{"norm": "layernorm", "head_dim": 32, "subsampling": 2, "weight_decay": 0.2}
Rows from block 2, named by matrix and row number. Each number is 50 + 15 x the weight over its row's rms, rounded and kept within 0 to 99. All counts start at 0. After the name is the row's rms in percent of the matrix's.
# pw1: conv module expand (GLU, value and gate stacked) (model.blocks.2.conv.pw1.weight, 256x128), inputs 0-63
pw1.106 093:38 38 59 66 42 61 34 38 37 45 64 61 51 35 43 49 40 64 59 39 35 29 45 64 65 32 69 57 68 43 46 53 09 58 59 61 35 59 42 47 47 43 66 38 51 35 73 05 72 35 65 76 58 66 42 65 59 63 45 42 16 60 70 46
pw1.107 093:37 49 41 70 86 60 59 54 45 60 50 36 76 83 36 55 39 53 28 62 35 33 37 40 57 68 63 51 60 62 42 40 50 69 42 30 41 59 24 43 53 57 59 72 60 56 34 54 75 69 60 40 52 40 60 33 72 33 27 69 31 35 46 28
pw1.108 100:64 54 62 43 32 63 57 61 40 31 47 45 62 60 51 65 51 59 80 48 43 40 51 65 50 69 40 54 33 47 33 45 37 62 32 75 15 31 38 61 59 60 96 54 46 57 44 40 52 50 49 43 52 61 35 40 24 54 52 50 57 80 38 58
pw1.109 104:61 47 29 43 27 61 76 49 28 39 39 55 30 62 61 40 99 55 32 42 57 68 31 34 66 61 26 47 64 38 48 76 41 51 78 75 46 45 44 50 61 71 65 47 25 64 51 42 48 77 61 58 65 36 36 51 48 59 57 12 46 39 63 48
pw1.110 096:38 48 42 49 57 57 52 73 68 67 59 29 70 50 43 26 41 39 55 54 59 39 50 57 17 49 48 66 65 67 42 70 34 72 44 39 28 64 94 40 48 56 37 50 53 35 58 53 37 43 43 36 77 36 54 14 32 36 61 39 54 57 43 36
pw1.111 096:62 44 52 46 54 59 58 47 31 32 44 39 54 39 35 34 37 64 37 67 52 63 40 33 56 39 57 20 48 61 55 35 46 44 60 85 45 16 64 58 83 63 39 17 48 44 42 40 59 64 68 44 18 52 43 53 36 55 94 45 67 42 69 24
pw1.112 092:45 79 25 47 31 51 64 53 43 30 63 30 64 81 50 32 35 51 58 51 43 40 46 62 65 76 12 74 73 61 56 40 00 51 54 59 43 58 65 54 70 60 36 59 39 44 42 46 65 52 75 60 64 52 48 57 43 57 52 51 56 40 90 57
pw1.113 094:60 60 52 36 39 12 32 51 64 50 42 55 41 40 35 63 34 40 57 24 52 42 61 47 51 50 76 46 71 42 57 54 71 73 62 59 54 62 54 24 29 36 51 19 72 49 62 15 88 51 46 38 34 58 93 48 45 45 52 47 38 41 39 67
pw1.114 092:46 52 67 58 61 42 39 33 38 25 12 49 51 63 79 57 57 46 23 43 19 56 40 41 71 49 51 42 33 57 35 41 23 48 73 70 54 48 38 46 52 27 72 47 73 21 51 39 54 54 73 57 06 41 51 76 48 65 57 42 66 34 57 56
pw1.115 097:43 48 58 49 53 53 58 29 59 32 80 75 57 55 55 49 58 43 55 40 63 53 69 44 60 51 64 30 15 41 31 45 59 45 44 43 50 42 66 52 53 40 44 30 56 55 78 54 29 44 62 65 58 19 58 68 79 60 40 70 49 62 32 66
pw1.116 092:28 40 51 47 41 50 35 67 49 37 47 45 53 49 10 52 61 54 34 73 40 39 59 48 56 51 51 43 59 58 47 44 53 59 66 79 39 41 49 59 56 88 34 42 32 33 69 41 60 67 69 35 55 46 42 44 66 65 51 66 45 55 46 57
pw1.117 099:31 38 34 57 52 21 70 60 49 56 70 54 53 43 45 33 51 62 65 68 25 40 73 29 53 57 45 75 49 68 63 54 57 61 32 39 64 35 34 59 56 76 54 40 42 53 42 62 48 34 52 62 64 57 55 39 62 60 02 65 39 50 77 54
pw1.118 093:57 55 55 56 68 34 75 47 60 39 25 48 65 48 62 60 39 63 47 24 45 40 67 40 69 40 69 52 48 61 30 40 78 56 29 62 58 65 55 52 52 23 54 40 48 51 64 33 39 47 29 63 39 47 48 65 23 31 44 23 30 92 63 77
pw1.119 098:64 26 46 30 59 40 47 53 69 56 29 63 50 33 58 61 49 30 35 61 27 44 53 53 57 40 08 94 76 16 52 63 57 58 52 62 58 40 41 58 48 43 40 58 47 41 51 62 15 27 48 45 53 44 37 54 33 30 65 44 76 64 52 63
pw1.120 100:52 44 37 48 30 36 79 31 55 37 52 28 48 54 51 45 60 36 74 50 50 23 54 45 69 61 56 49 46 54 63 97 47 52 36 52 53 51 61 45 70 53 37 70 59 32 67 56 30 51 78 55 31 32 63 44 56 63 44 39 46 34 40 42
pw1.121 095:56 35 58 35 32 51 25 37 57 77 80 72 60 55 54 39 28 60 57 41 46 57 54 57 06 59 34 35 52 40 40 51 54 68 65 34 37 36 66 62 47 59 27 58 34 34 81 71 44 49 40 46 68 47 54 55 42 69 29 46 41 36 44 52
pw1.122 101:00 35 35 78 58 33 52 37 62 79 39 38 51 61 31 30 26 57 36 56 51 56 53 25 16 61 30 48 54 54 51 48 55 62 52 41 34 60 49 47 83 47 30 42 53 32 38 57 58 35 45 68 45 45 65 61 51 63 26 53 30 45 51 48
pw1.123 095:54 26 46 53 69 63 57 33 56 40 25 70 11 59 43 80 72 43 48 80 26 22 48 42 75 60 36 56 53 46 53 64 35 59 47 45 47 29 38 62 76 79 42 53 65 49 27 56 49 48 41 57 66 33 26 54 45 55 46 49 57 48 30 53
pw1.124 097:24 38 50 70 49 43 30 41 59 31 41 48 51 71 33 62 64 61 45 64 39 50 43 40 50 67 57 46 51 41 59 56 41 59 48 51 36 54 54 53 48 23 38 37 59 69 19 13 63 40 49 52 59 37 49 41 36 69 70 48 27 51 53 25
pw1.125 100:94 67 49 43 40 57 51 53 49 23 30 28 45 38 29 40 41 57 45 40 80 68 50 73 60 29 65 82 65 48 71 71 63 50 64 40 49 49 71 35 61 40 56 35 28 62 50 31 53 75 68 59 34 55 66 66 42 49 57 41 32 39 56 46
pw1.126 093:31 43 24 54 58 61 43 63 22 47 46 46 52 40 50 38 41 36 60 61 63 16 55 50 82 43 52 56 53 73 51 30 58 34 51 50 46 53 61 34 69 50 37 19 25 74 64 49 66 43 43 77 68 67 41 53 42 36 43 66 46 54 61 65
pw1.127 099:64 40 04 87 76 39 58 46 61 66 57 56 66 58 60 62 35 18 43 33 70 39 46 57 63 51 29 57 51 29 49 21 41 51 48 54 62 78 50 45 53 38 46 48 43 58 55 66 52 43 30 48 42 20 49 48 48 48 29 47 61 54 25 59
pw1.128 104:46 71 55 52 50 65 61 82 37 49 59 36 50 18 71 49 69 42 65 45 51 68 37 58 66 50 48 66 56 66 65 37 52 41 43 52 20 32 62 49 49 65 83 29 27 58 42 40 43 17 40 49 66 57 49 24 36 38 45 69 61 50 56 60